From a checkpoint of a small segmentation model.
Model: 2.65M parameters, 64-pixel images, norm batchnorm, activation silu, depths [4, 4, 4], widths [256, 384, 576].
Training: soap at rate 0.0015, 4700 steps, batches of 64, held-out accuracy 89%.
Data: trained on simulated stained blood smears, 97500 training examples.
Rows from block 5, named by matrix and row number. Each number is 128 + 32 x the weight over the matrix's rms, rounded and kept within 0 to 255. All counts start at 0.
# convs0: reduce pointwise conv (model.blocks.5.convs.0.weight, 96x384x1x1), inputs 192-287
convs0.9 [110 120 129 161 136 155 151 134 143 149 156 121 120  96 169 127 155 105 134 107 107  87 101 129 126 134 172 135 137 121 133 122  58 103 158 102 114 162 134 181  94 105 149 110 159 193 127 142  91 174 153 147 129 145 122 113 131 222 166 140 197 134  98 151 185 105 180 154 165 169 141 118  82 155  73 143  97 140 129 134 126 122 108 138 180 112 162 116  48 127 137 127 104 118 151 159]
convs0.10 [102  90 177 148 155  98 144 141 161 147 109  70 146 146 153 156 150 154 144 157 143 154 155 104  98 104  98 122 130 141 138 151 142  59  86 188 177  95  65 114 135 164 117 103 123 109 182 147 123 173 145 104 123 109 141 155  76 140 162 113 128 175 172  95 158  99 158 137 130 106 188 140  74 141 180 107  95 148 125 154 157 164  94 121 184 158 196 156 123 110 129 139  88 146 108 172]
convs0.11 [140 113 185 133 104 102  75 111  52 154  94 132 136  94  97 139 110 131 105 115 165 106 103 142 107  91 107 139 142 143 128  55 112 129 126 128 155 117 112 160 113  69 147 103 130  58  66  60 138 128  72 129 161 144  75 146 141  67 107  82 162 181 123 198 114 151 136  99 125 117 117 129 173 105 150 153 167 161 129 134  39 172  64  72 125 186 129 115 123 133 126  83 194 181 178 106]
convs0.12 [158 172 162 131 134 181 156 127  28 127 115 138 148 123 138 110 121 108  52 188 150 132  93 127 116 129 111 162 130 154 158  82 175 140 122 143 150 152 152 139 117  94 176 152 120 104 136 112 155 148 168 156 149 158 127 137 134 123 108 130  49 116 108 115  67 112  94 155 155  96 132  71 139 147 148 140 115 154 128 142  70 193 141 207 118 159 138 110 120 129  93  99 118 114 118 148]
convs0.13 [103 151  94  70 131 119 142 107  91 110  89 143 126 141 161  69  69 175 144  95 150 132 164 112  87 172 126 117 119  75  81 103 131 164  67 183 123 158 121 139 101 151 127 129 126  80  68 155  47 107 137 138  87 127  98 120 116 104 116 112 170 178 133 111 137 135 124 155 107  94  82 158 175 123  86 137 109  77 140 147 136  99 128 113 140 148  93  96 144 152 101 131  86  74 136 103]
convs0.14 [158 119  87 103 154 155 152 115 151  92 162 153 121 103 203 148 134  68 164 120 195 142 128 142 146 178 161  91 104 123 167 136 116 144 129 116 146 153 169 132 199 116  76 152 110 115 123 104 102 144 186 190 167 117 118 111 152 192 143 169  80 151 121 133  81 190 165 111 176 133 153 206 134 139  92 159 150 129 155  88 110  78 142  90 142 165 160 132 146 144 106  83 137 167  99 157]
convs0.15 [142 112 134 104 134  82 114 121 123 106  75  90  77  80 131 160 133 202 115 133 123 173  93 133 189 158  93  55  90  79  58  86 126 164 100 143 140 184  99  84  94  93 140  80 147 110 122 108  80 169 142 116  90 120 110 111 154 120 130 170 119 155 186  64  59 139  82 121 139 109 109 115 124 130 113 114 169 181 131 129 115 137 154 135 109 110 123  74 152 156  88 137 109 166 155 146]
convs0.16 [134 179 109 197  98 195  88 163 162  70 152 127 145 105 115 149 194 104 154  92 143 143 153 128 132 135 121 158 135 186 113 103 160  99 152  87 140  72 145 105 139  81 179 123 188  93 162 127 153 127 166 127 120 182 113  80 109 110 110 124  55 147 111 127 136 223 135 105  98 120 134 193 126 146 158 129 159 184 124 153  81 195 123 137 131 128 124 165 106 148 138 172 148 109 195 108]
convs0.17 [105 164 119 130 206 104 114 163 141 144 134 114  94 135 204 164 144  82 138 104 140 162  80  87 139 118 160 139 121 133 143  89 106 146 186 136 101  89 152 176 113 136  91 152  89 105 122 138 129 112 168 151 141 124 166 133 144 115  99 129 135 109 168 163 104  70 120  82 145 140 144 132 144  95 120 114 139 112 154 161 131  82  87  94 113 103 152  78 135 151 106 155 172 220 139 184]
convs0.18 [111  99  93 140 157 164 121 121 145 139 127 100  97 161 114 132 160 138 166 132 123  92 129 158 126 106 118 110  58 148 168 187 136 191 130 109 149 145 123 158 115 115 160 103 103  93 138  85  44 167 114 115 152  58 176 140 139  92  69 155 164 140  92 118 112 120 137 107 155 174 136 160 154 180 102  98 110 122 161  74  91 174 127 116 131 170 182 133 117 177 118 113 173 127 148  41]
convs0.19 [161 128 106 190 111  68 119 114 152 149  99  83  92 152 110  98 119 149  93 167 135  87  99 174 101 229 151 164 150 178 147  91 139 111 106 145 184 132 118 122 132 135 120 132 187 118 160 118 123 164 180 125 119  92 126  86 154 209 214 125 142 129 104 161 112 165 135 100 121 102  80 140 167 157 163 128 143 112 126 177 124 142 162 116 141 174 142 232  94 133 154 106  53 162 132 100]
convs0.20 [120 124 121 135 167  86 199 175 171 108 153  74 133 119 188 108 148  88 143 128  81 108 144  90 141 148 103 157 124 126 119 168 125 117 134 119 101 109 203 119 113 174 139  98  72 129  93 105 144 169 156 109 171 145 113 168 211 109 154 182  62 134 124 101 194 159 136 169  96  59  88 153 172 137 129 152  99 168 125  69  60 162 133  67 112 185 141 139 113 135 128  77 151 147 120 130]
convs0.21 [ 90  99 149 144 142 162 146 140 104 106 145  88 118 122 186 168  84 105 113 147 102  78 129 154 124 143 139 146 128 115 125 146 111  96  74  72 120 142 105  95 190  82 115  87 137 112 143 205 156 113 119  96 195 100 121 182 166 133 137 150 125 143  78  66 159 186 126 124 140  89 157 140 109  95 137 160 166 153 123 112  71 130 116 158  91 127 145  99 190 121 144 163 154 188 171 182]
convs0.22 [179 133 172  98  69 111 178 125 102  98 157 125  77  84 138  93 142 133 161  99 119 116 113 117 114 112 176  68 141 107  69 130 124 102 106 146 102 104 133 112 178 142 112 164  45 182 131 129 113 148  88 131 165 111 109 134 153 104  97 159 126 135  66 129 137 148 135 125 176  76 119 148 119 135 122  79 150 195 101  92 118 116 113 134 116 120 152 145 146  97 119 107 128 135  83 141]
convs0.23 [123  98 110 163 149 155 121 166 165  82 131 127 102 108 123 108 187 145 105 139 130 109 140  54  98 114 133 142 194 189 180 121 136 108 129 114 144 112  83 136 131 194 156 134 114  90 168 135  97 118 162  86 136 130 118 157 198 138  93  83 172 107 137 164 140 160 149 104  68 161 111 162 125 144 165 125 153 100 108  92 107 115 154 129 152 143  84 147  60 124  91  80  97 140  80 156]
convs0.24 [138  97 173 128  87 176 117 136  99 130 122 137 105 139 162 139 138 187 129 101 100 150 140 187  74 167  86  85 156 144 136 145 161  91 156 138 123 121 135 162 192 118 113 103 119 134 142 154 111  64 150 154 150 172 143 100 111 105 140 159 178 141 141 129 100 174  97 160 122 170  64 166 106 168 137 177 115 112 115  99  63 113  93  79 157  70 186 152 122  96 108 177 172 202 179 102]
convs0.25 [127  86 159 120 107 133 132 134  94 154 114 161 141 169 181 159 131 125 106  93  99 142 109 147 137 141 168  38  98 152 108 108 103 101 152 139 116 142  79 121 150  81 120 154  89 150 155 161 161 136  77 119 150 153 118 159 174  30 188 155  93  83  99 117 202 112  85 122 139 127 149 140 105 168 138 110 148 126 142 153  14 133  98 153 145 149 175 110 146 120 135 152 112 190 108  81]
convs0.26 [129 166  76 140 116 117  63 112  79 138 153 143 109 138 112 102 157 164 140 116 148 153 112 122 120  72 189 202  97 163 126  95  96  69 161 173 146 105 131 174  93 147 199 106 144 133 118 131 126 108 105  96 168 137 151 109 131 156  49 117  99 131  63 106 146 155 173 122 103 114  95 146 171  97 199 102 168 122 167 159 121 171 160 100  91 123  96 117 174 153  87 163 137 128 115  85]
convs0.27 [170 168 125 121  79  66 144 125  89  87 119  86  95 132 109 170  93  76 113 121 145 105  57 111 118 115 154 103 131 171 151  81 152 213 184 128 100  94 174 109 182 162 109 134  95 117 118 107 124 167 100  84 105 169 155  57 120 137 115 146 100 141 137  82  88 111 128 122 169  98 104 203 140 101 174 137 133 147 106 142 147 116 138 106 123  79 140 145 109 208 150 127 148 170 136 161]
convs0.28 [171 152  58 143 136  90 156 119 113  67 170 123 114 120 122 153  96 118  92 151 143  97 104  65 167  28 154  72 151 151 168 163 113 180 146 108 123 114 169 137 132 124 114 137 164 148 155  57 106 136 104 125 141 134 133 165 141 195 116  90 133 103 159 159 121 100 124 122 119 170  53 139 127 171 134  89 117 133 130  57 114 122 132 135 125 176 101 163 156 137 178  82  48 104  94 108]
convs0.29 [101 120 108 120  89 142 151 156 159 105 186 168 199 109 113 128 100 161 123 119 151 149 109 146 167  98 147 160 110 151  66 120 125  88 130  62 121 126 154  78 181 118  91 135 115  79 178 161 147 129  69 123 116 123  61 135 143 108 120 156 117 143 164 151  73  37 141  55  95 129 131 165 125  75 156  86 159 115 131  97  88 104 182 118 133 139  89 182 104 175  99  65 141 105 118 100]
convs0.30 [104  96  76 124 134 202  90 112  98 127 169 112 180 160  95 156 154  65 144 118 118 117 133 167 116  99 109 165 133 201 148 185 155  80 123 187  93 130 167 110 134 116 114 101 105 128 103 103 119  98 129 123 164 148 118 124 105 108 132 131 107  74 117 134  94 122  59  98 157  62 110 196 114 136 174 124  95 166  71 155 212 186  87 153 110 102 120 125  61 115 115 167 134 124 154 127]
convs0.31 [ 97 180 119 127 136 126  77  94 101  68 177 159 134 152 177 121 184 113 122  76 132  91  88 179 211  81 151 164 168  95 189 130 150 114 102 132 122  37  93 130 148 145 138  98 134 132 120 168 132 179  89 114 137  44 113  83 208 167 133 121 134 123 163 108 204 152 122 114 113 109  79 178 133  98 146 163 117  99 101  73  88 141  98  89 121 196 149 124 217 162 137 105  71 197  73 117]
convs0.32 [193  95 136 111 131  86 154 129 129 173 156 178  93 119 109 154 117 158 127 131 175 144 156 153 128 126 141 198 112 121 107  99 118 117  95 157 138 141  56 166 104  69 144  92 167 107 239 108  66 132 136  86 114 103 137 147 181 191 106 137 108 112 112  51 178 118 143  90 117 126 128 100 125 155  61 148 102  83 138 129 137  86 126  93 120 160 118 129  85  85 145 112 126 102 145 149]
convs0.33 [133 151  85 154  86 106 103 179 185 111 118 127  86 167 136 125 138  93 128 105  77 134 152 134 158  67 151  60 140 179 156 134 152  60 192  91 108 101 165 152 146  96  89 142 143 132 123  94 119 146 124 152 113  98 151 128 182 118 128  63 161 164 109  84  62 104 128 131 124 139 146  76  90 183 174 178 138 121 130 123 149 178 169 136 121 153 122 126 173 106  89 128 144 105 138 178]
convs0.34 [ 90 121  86 103 109 120 131 111 172 134 130 132 148 128 158 152 178  93 161 162 139 146 121  79 143 113 150 175 105 215 155  71 141 135 167 156 147  71 119 136  95 176  81 114 144 124 145 162  94 140 138 153  98  99 119  94 151  54 145 138  87 148 125 155  70 142 130 149 162 186 102 163 101  65 143 102 152 181  58 178 194  94 104 145 137 152 123  87 116 155 142 139  80 154 149 129]
convs0.35 [108  89 157 123 148 137  88 139 255 128 117 113  97 113 100  75 135 135 101  72  87 181 137 132 150  76 181 164 127  81 141 113 138 216 172 123 116  81 114 176 177 126 111 112 130 148 121 103 115  86 117 168 172 114  86 108 160 119 128 110 139 121 107 111 124 159 144 162 115  55 160  55 187 110  72 130 115 146 114 139  78 130  48 124 100 126  67 115 152  77 154 140 175 132 147 159]
convs0.36 [119 112 107 122 104  94 139 115 128 102 118 215 147  79 119 115 110 138  98 158 131 108 120 121 175 139 144 106 155 161 119 109 161 128 119 169 119  96 134  84 140 110  65 141 172  93  98  95 122  95 131 100 161 115 130 148 191 164  94 160 142  59 112 116  75 121 146 157  96 105 124 165 135  76 149 152  70 140 127 169 102 150 123 106 149 144  98  82 129 112 118 103 100 167 126 106]
convs0.37 [ 76 126 100 145 190 151 114  95 178  62 193 161  96 120 129 140  42  96 123 142 164 145  78 125 102 142 143 116  92  91 153 123 225 111 126  99 151  53 142  95 165  39 143 123  91  94 148 130 149 177  95 124 163 106 162 114  98 119 108 119  93 146 152  65 178 131  87 103  93 136 118  72 117 150 118  84 147 115  95 125  97 172 127  66  80 112 165 139 118 156  92 147 131 156 113 123]
convs0.38 [ 99 138 147  99 131 131 110 119 211 154 123 122 193  77 185 108  79 153  69  90  79 173  99  63 122 143  68 136 150 144 165  92 112 115 156 167 139 104 144 116 126 137 184 178 179  70  47 164 132 126  93  68 101 103 173 124  74 104  83 202  49 107  94 185 165 114 125 157 126 154 118 146 171 169 124  89 125 107 166 109 110  96 102 137 102 110 181 113  92 152 139 167 165 106 118 103]
convs0.39 [153  94 148 166 115 148 119 158 144 214 113 125 179 164 136 128 109 149 167  82  82 109 158 147 143 107 129 128 186 137 129  98 156 155 190 162 106 104 120  85 123 155 141 133 130 150 103 134  95 110 127 114 156 116 107 116 142 103 129 111 115 146 115 111 115 192 162 133 168 171 133  81 104 180 121  97 129 114 159 114 162 133 142 133 136 174 148 104  66  99 130  93 124 146 152 144]
convs0.40 [ 90 125 125  80 174 155  68 148  79 133 184 140 137 181 157 119 144 143  91 102  53 129 119 116 154 130 136 133 151 167  94 160  82 164 126 169  98 103 113  99  24 131 155 148 138 123 137  45 106 139 125 131 129  86 106 124 142 128 130 133 134 157 131 140 113 126 131 127 106 154 129 103 175 143  87 173 156  92 112 140 188 161 196 114 133 143 142  74 121 121  84 121 140 163 111 166]
convs0.41 [117 126 156 113 129 128 108 138 207 132  60 138 150 115 126  72 136 114 116 180 111 163 157 119 114  93 143 126 188 141 123 181  88 112  62 139 161 147 164 122 112  66  99  80 134  89 161 143 163 105  78 150 134  72 125  99 155 149 100 146 118 125 135 130 131 178 102 123 148 160 132 152 136 108 161 152 113 129  79 129  87 114 163  76 147 121  56 152 138 158 119 162 153  70  99 177]
convs0.42 [111 170 142 125 113 115 112 197  43 155 118 118 128 158 214  99  56 123 143 112  83 133 162 108 172 157 124  92 192  84  80 159 145 171 134 130 134 121  88 214 147 183  86 132 103 164 123 104 100 175 119 142 100 115 149 133 123 159 142 114 125 117 106  99  47 162  93 110 178 165 152 164 183 145 158 113 131 145 113  97  80 107 145 185 116  97 116 119 157 143 117 133  89 147 150  76]
convs0.43 [111 131 109  99 103 121 146 141 113 158 129  95 169 142 136  93  75 165  97  94 134 113  79  97  80 128 192 124 172 167 146  93  73  85 124 178 136  88 153 132 189 162 141  70 103 110 112  86  81 154 143 178 187 152 154 130 169 110  91 128 130 177 140 117  86 177 105 153 122 167 110 151 188 106 139 109 112 129 146 129  99  89  94 164  55 133 139 155  71 191 155 150 118 138 149 139]
convs0.44 [ 82 100 165 138 156 184 127 127  84 193 127 137 128 109 107 122 144 134 137 158 121 137  98 130  88 171 155 151  97 113  96 129 143 124 134  73 174  79 152  90 121 115 127  71 151 133 133 163 123 106 122  73  99 127 187 169 110  60  71 145  89  79 122  82 124 115 110 170 152 109 196  98 143 154 113 132 175 101 131 141 158 145  92 141 143 148 143 144 219 115 140 120 101 153 150 130]
convs0.45 [135 137 138  95 130 163 151 166 135 103 121 143  92  94  87 143 158  66 143 174 163 159  85 156 154 100 165 108 159 142 129 134  82 115 105 107 150 143 181 104 124 171  93 154 133 177 133 106  85  73 190 125  91 161 126 114 103 156 135  49  98 162 139 120 130 123 133 124 110 142  85 148 113 113 142 154 137 122 103  60 150 127 124 143 120 136 122 148 111  64 133 159 171  49 117 129]
convs0.46 [179 112  78  72 124 134 146 109 132 124 172 140 156 119  68 167 174  99 140  82 112 127 127 107 131 123 112 144 167 125 124 162 183  77 156 174 100 114 185 101 144 137 125 126 129 122 101 158  82 150 112 169 167 144  72  93 128 201 121 137 105 120 120 169 104 179 145 131 132 114 156  74 116 148  92 122 133 153 112  84 122  81 145 121 155 100 165  88 111 130  97 147 111  78 118 110]
convs0.47 [135 110 132 102 100 154 109 142  91 170 164 145  92 133 113 109 129 132  67 116 192 156 113 182 120 136  93 178 120  80  94 107  89  97  79 128 133 151 128 141 162  88 134 142 127 108 144  90 182 133 160 184 128 133 115 106 153 162  93 122 150 141 127 149 118 114 156 118 130 109 122 116 134 138 103 157 112 116 122 157 141 143 184 138  90 181  85 159 133 140 144  98 162  83 149 104]
convs0.48 [136 150  86 129  60 102 135 138 156 133 132 167  99 135 184 208 113 112 118 129 134 100 111 150  95 179 156 142 124  97 106 139 106 181 212  93  76 141  86 160 159 173 139 138  99 117 103  99 117 134 163 103  87 195 127  93 174 117 107  91  79 119 128  93 183 135 104  78 117 115 207  96  93 106  98 134 155 108 125 154  94  74  93 123 121  91 135  85 117 159 121 132 118 162 133 100]
convs0.49 [166  85 156 174 161 163 214 142 105 170 156  92 101 107 103 109 157 124  96 117 131 212 118 143 141 147 120 120 106 143 203 160 115 190 144 139 154 139 129 115 115 130 127 105  87 128 128 102 101 100 165 148 200 164 183 173 163 126 161  95 139 130 121 143 129 130 165 138 144 122 146 170 130 169 110 163 155 119 177  99 171 111 103 107 106 110 104 100 119  91 124 107 138 153 150 125]
convs0.50 [130  83 121  82 144 157 149  98  86 185 105 114 147 178 216 117 130 119 143 110 124 138 146 135 136 159 149 122 109 124  99 127 121 167 169 141 206 169 113 138 131 114 119 169 129 177 102 132 105 137 131 155 132 168 124 110 121 135 147 136 114 142 142 147 108 223  71 122 139 145 104 103 152 183  94 124 131  97 102 150 125 124  57 183 136 143 159 154  99 134 109 127 178 162 135 173]
convs0.51 [157 111 151  58 109 117 120 159 102 108 161 101  94 136 104 143 114 119 112  85 210 151 150 121 113 136  66 169 141  70 134  96 149 148 108 111  98 142 161 103 124 111 123  96  68 100  69  73 115 148 128 124 167 173  72 154  80 115 143 171  93 137 162 112  94 131 132  88  79  95  91 126 115 156  32 123 169  83  93 118 180 138  33 111 140  78 115 124  86 161 138  88 213 121 162 140]
convs0.52 [143 135  92 155 133 190 117 147 141 231 118 109 162  71  69 130 192 139 175 124 135 133 190  96 169 141 173 120 148 158 117 146 116  36 176 158 158 103  86 139  67 106 119 105  97 107 121 106 136 133 152 170 143  94 148 108  86 119 111 104 145 141  97 152 149 113 167 154  54 166  97 160 177 110 151 117 168 116 110 141 114 142 114 141 124 159 151  60 158  87 143 117 143 137 102 122]
convs0.53 [114  77 136  78 187 134 139 114 124 110  93 105 124 114 132 152 137 110 157 100 127 156 119 145  76  95 102 140 104  95  71 144 148 148 112  99 166  88 184 128 143 119 131  91 152 113 126 110 132  95 107 110 166 138  97 140 164 132 149  94 132 175 127 140 144 129  86  97 131 115 147 164 128 223 147 117 129 142 161 138 136 129 147 117 147 139 101  81 130 155 123 166 113  48 135 186]
convs0.54 [121 152 130 109 121 107  67 132 202 130 105 106 166 113 110  84 209 168  98 124  86 132 154 167 117 120 128 149 151 118 119 170 111 114 178 176 143 151 130  99 135  71  83 138 159 165 119 140 109 232  61 179 105 142 128 127 188 144 117 114 164 147 129 110 156 130 128 119  39 111 142 193 167 127 195 100 110 124 175 118 200 127 161 113 200 118 150 114  91 152 117 121  76  74 104  93]
convs0.55 [152 141 149 143 122 157 139 122 240 159 116 189 107 176 173 126 154  94  80 222  89 182 120 108 197 146 164 138 121  84 164 143 121  99  86 160 115 167 163 153  94 121 185 165 139 162  82  93 100 137 128 158 186 134 141 108 106 157 106 160 140 166 126 118 122 149 120 167 195 104 149 110  61 142 113 139  90 162 186 130 139 161  58 167  74 101 129 104 132 154 170 153 137 157 118 187]
convs0.56 [116 119 149 129  99 108 133 148 150 116 147  81 165 182  94 116 116  64 113 140 126 119  98 123 172 149  90  93 112 149 169 149 116 152 114 110  86 121 120 127 134 125  83 113 124 179 118 175 106 177 136 163 129  80 188 145 112 112 157 129 109 101 155 160 120 129 116 147 145  78  75 123  74 149 102  99 158 207 155 118  92 153 111 173  99 159 112 143 105 213  81 114  89 116  95 125]
convs0.57 [123 168 104 129 184 131 132 100 172 170 147 129 145 106 100 142 138 126 101 122 100  91 151  92 100  88 107 100  91 163 148  88 102 137 136 159 155  95  93 125 103  86 143 122 175  91 129  89 109 103  79  63 180 142 143 190 138   7  82 103 110 114 125 111 124 124  90 106  83 139 131  99  87 100 164  86 132 161 132 158 170  83  87 126  60 143  94  75 132 125 121 130 145 114 118  99]
convs0.58 [159 198 120 208 136 109 148 155 189 176 169 104 213 178 124 152 183  78 148  78 116 114 134  85 118 149  94  77 149 153  97 105 136 171 170 175 149 117 114 146  93 124 103 132  79 109 149 146 118 122 123  63 104 101 144 185 121 181 118 113 143 142 132 165 151 120  95  96 155 163 108 120 136 129 169 164 103  78 163 139  87 115 116 109 136  78 138 161 110 110 182 125 137  94 104 176]
convs0.59 [ 93 159 109 157 121 139 197  65  50 111  94 155 135 131 151 131  66 115 171 157 112 118 103  91 127 120  76 155 141 100 116 128 141 165 185  80 100  88 143 142 144 115 104  94  84 151  46 122 141 128 123 128 159 123 113 130 170  98 172 158 145 124 125 116 114  88 100  79 165 186 120 103 128 184 102 120 120 135 128 119  98 124  88  35 120  88 146 118 161  67  98 123 172 116 131 197]
convs0.60 [182 168  86 145 161 131  95  84 148  88 151 112 123 156  66  65 118  92 102 129  70 129 115 138  57 103 127 117 159 103 139 146 123 112 153  81 143 104 167 124 154 125 107 144 194  56 143  97 136 140 119 115 167  72 103 101 146 118 132 134 186 147  99 104 114  84 198  58  59 101  97 180 134 108 121 126 116 113 119 134 119 150 140 100 137 124 116 195 159 143 149  62 137 106 157 164]
convs0.61 [ 95 174 160  75  85 143 130 136 116 101  95 115 137 184 176 131 149 100 126 126  86 168 103 130 109  97 121 111 143 120 143 162 133 148 110 135 171 174 160  89 135 159 166 152 116 116 115  82 130 157 141  92 147 108 146 113 114 105 167  81 125 147 133 149 170 171 129 169 138 167 108 156 116 153  94 124 133  78 165 148 138 197 157 139 200 154 192 151 119 153 130 143 139 177 154 143]
convs0.62 [122  69 140 148 111  95 109  65 254  91  68 118 121 103 160 179  87 115 118 126 135 111 124  79  38 103 119 149  90  90  90   0 139 145 145 100 138 114 158 152  83 109 119 123 115  41  71 171  49 143  66 176 133 169 103 120 108  36  78 158  96 120 132 125 112 113 153 143 100  60 119 175  95 141 131  90 161 188 109 132 134 162   0  94  85 114 163  97 152 172 104 114 118 170 133 150]
convs0.63 [102 154 113 166  73  86  81 175  92  63 178 140  87  93 154 125 173  56 144  80 138 143 162 201 103 112 114 145 134 119 119 142 206 103 116 139 138 127 150 116 110 117  78 134 122  81 103 109 136  98 152 128 124  97 220 137 161 146 126 218 142 141 123 135  93 120 120  96 109 121 141  86 115 135 190 161 122 115 113 131 138 108 168 118 140 186 141 126 137 100  25 181 102 147 108  92]
convs0.64 [143 169  95 136 191 101 120  93 115 110 173 224 128  48 144 107 159 155  97 162 165  86 133  69 118 101 138 129 147 165 119 133  84 174 115  97  99 165 138 129 107 148 123  96 132 105 156 130 194 126 112 180 123 169  97  61 135  99  81 129 132 163 139 127 112 154  69 114 145 137  89 128 104 109 140 155  97 176  97 112 160  71 154 127  70 115  60 171 126 141 169 106 138 157 178  98]
convs0.65 [136  82 111 154 128  62 112 211 172 113 101 166 154 157 105  93 127  98 121 129 117 101 166 139  88 189 125 119 157 124 140 105  88 122 124 132 169 107 142 133 115 141 135 155 142 144 104 118 136 101 112 158 151 119 134 144  96 142 102 139  77 170 112 156 110 107 160 153  90 124  89 140 166 121  75 138 115 161 194  81 113 171 193  86 119 140 124 115 148 142 135 117 159 122 169  82]
convs0.66 [142 139 113 138 154  86 159 134  71 108 128 124 120 152  55 115 178 113 162 118  57  96 144 214 140 139 131  95 136 102 110 119 183 168  90 101 135  90 138 125 115 157 131  81 144 124 107 137  99 125 101 184 132 179  88 111 152 137 151 111 152  69  99 150 107 166 116 145 137 155 190 122 126 174 137 115 152 129  94 114 141 145 196 116 168  92 105 105 178 167 113 129  71 143 106 106]
convs0.67 [ 99 145 148 140 117 153  66  85  89 133 193 106 199  97 122 140  97  98 195 109  88 137 133 102 127 134 146  58 112 106 104 113 117 138 109 159 151  78 146 156 155 142 194 128 155  76 137  67 178  88 193 126 137 129  88 134 148 157 133 154 128 119 148 153 145 146 154  88  93 111 126 142 143  87 131 155  89 139 190 172 146 177 167 141 119 141  94 149 144 127 108 123 129 154  93 102]
convs0.68 [127 156 119 188 111 163 130 113 138  98 138 112 152 121  74 151  70 102 117 150 157  98 104  93 117 141 110 149 189 137 117  92 104 143 172 212 134 120  89 120 131 136 139  84  93 142 156 159 106 149 111 145 179 178 147 137  85 112 129 155 144 164 118 138  93 137 116  67  86 173 132 112 106 182 152 164 162 120 182 150  73 147 102 157 120 131  99 148  71 114  95 130 138  86 119 131]
convs0.69 [160 128 145 114 166 181 159 121 152 153 135 135 137  99 159  98 166  86 129 142 168 141 141 142 161 114 121 125 136 125 157 134 115 158  90  97 133 135 169 149 120 122 102 151 100 184 159 100 163 101 120 149 189 180 118 131 164 100 107  99 161  76  91 137 118 173 117 140 146  60 125 118  93 187 156  85 177  87 142 147 120  94  95 174 147  67 117 119  56 115 138  93 149 130 142 128]
convs0.70 [138 131 100 171 115 128 122 129  81 146 125 179 112 145 119 153 191 137 148 134 171  90 156 148 153 114  64 187 117  94  65 160 186 102 212 145 131 119 118 153 108  77 113 147 120 146 126 115 126  99 131 137  80 148 164 134  57 128 160 121  74  80 197  57 144 144  99 113 105 178  84 105 163  88 132 158 119 152 109 173 141 195 158  95 155 122  54 131 132 134 140 161 154 126 119 119]
convs0.71 [ 54 181 124 107 113 193 178 158 104 189 128 123 120 112 111  92  82 133  98 101 109 154 132  85 177 115 137 165 195 145 126 138  29  66 177 162 108 101 133 100 112 155 119 193 176 139 159  87 130 121 100 123 114 125 159 121 123 156 171  91  95 162  69 163 133 103 133 132  61 144 150 119 165 114 135 109 221 126 139 137  84 151 156 107 146 109  97 110  85 140 106 113 176 108 138 139]
convs0.72 [ 71 171 136 155 131  70 219 137 234 121  97 156 114 162  88 115 128 142 106 180 180  83  87 118 155 144 153 145 204 183 102 122  64 135 110 137 107 180 142 173  98 124 153 152 105 142  73 105 118 134 126  93 146  47 155 108 142 134 156 102 164 111  81 164 145  70 100 131  78 150 112 175 122  72 131 110  65 110 112 133 186 142 141 196  90 150 166 152 136 134 130 131 157 134 132 115]
convs0.73 [139 129 132 110 110 117  61 129  50 123  69  88 140 174 104 127 160  82 192 169  76  90 149 146 141 124  77 174 113 146 116  98 137 104 157 101 150  69 151  99 134 124  89  88 115  78  83 132 123 141  94 190 121 126 139 114 114 116 139 159 106 103 158 118  99 111 103 126  99 118 111  71 185 146 152  96 123 100 112 150 115 115 127 147 152 105 112  99 110 104  85  88 113 158 185  83]
convs0.74 [125  94  94 100 141 197 128  67 115 107  74 159 120 132  77 142 108  69 156 143 121 176 119 155 105 136 104 114  99  79 126 155 107 127 182  87 139 137 170  92 145  95 120 145 150  98  97 102 136 101 153 155 170 176 133 120  69  99 143 133  85 105 120 139 118 135  73  96 152 136 164 174 127 118  91 175 198 157 129 139 113  96  73  97 105 101  79 125 175 126 119 138 144 187 144 167]
convs0.75 [152 131 112 172 154 127 112 129 175  96 108  88 132  61  67 201 176 145 151 109 128 162 121 172  96 165  81 140  87 125 111  93  76 125 127  58 134  79 150 142 144 104  54 128 187 145 118  76 138 138 119 148 117 109 151 144 205 149 154  92 146 105 173 138 165  94 132 131 141 126 168 120 181 110  89 131 147 119 125 124 135 195 191 100 129 105 118  96 230 130 113 145 159 111  96  92]
convs0.76 [129 134 149 149 123 154 134 176  87  77 156 162 128 130 123 158  93  76 145 180 168 110  92 166 136 168 138 144 183 151 148 116 116 127 117 138 126 137  93  79 172 120  81 156 144 153 105 128  95 135 106 100 117 182 140 144 126 114 160 171 132 180 132 110 105 118 107 120 107 113 157  63 147  90  89 102 117  80 107 111 125 101 104 107 147 125  98 195 133 114 131 219  92 154 129 172]
convs0.77 [152 160  96 116  77 123 155 117 116 143 135  98 145 139 144 143 108 145  74 121 124 110 113 109 153 111 196 176 118 119  86 190  74 149  92 136 118 119 112 142 139 162 132  87 179 166 157 124 122 123 133 162 119  73 192  94 160 192 136 109 159 101 155 122 119 167 122 147 129 119  55  83 131 100 116  90 144 143 177 108 160 166 238 125 117 130 152 147  99  87 123 114  97 132 126 108]
convs0.78 [ 92 125 117 110 154 204 161  97 108 162 130 176 102 151 155 151 144 174  89 131 127 162 148 133 102 149 182 162 137 133 135 134 215 135 115  86 165 171 140 143 118 183 113 135 164 109  95 115 146 189 157 158 145 143 220 177  80  65 130 126 141 174 118 120 160 177 185 116 136 133 184 128 157 154 148 140 170 146 126 154 158 105 109 127 122 150 113  96 100 177 187 100  89  82 120 128]
convs0.79 [106 100 143 144 131 151  58 132 116 163 150 128 121 119 167 104 138 170  96 135 206 125 150 172 152 120 139 113 132 119 126 123  94 105 145 106 148 104 121  87 141 133 141 143 118 167 128 194 170 136 161 126 158 146  58 190 137 136  63 164 129 177 145 141 135 149  95  99 153 122 147 157  95 116 125 158 179 153  97  49 169 166 148 132 144 120 154 131 228 123  99 174  77 123 147 140]
convs0.80 [ 96 139 166 155 111 105  86 133  98 110 136  82 119  97 144 133 101 131 125 110 149 114 145  58 150 112 103  99 124 154 130 135 125 108 162 163  71 141 142  76 148 148 124 125 149 123 118 144 167 159  97  73 141 154  86 119 113  85 125 118 169  92 140 163 192 131  91 111 130 116 115 188 115  94 180 156 106 103 119 158 125  97 157 131 100 144 124 175 146  96 111  53 109 175 116 122]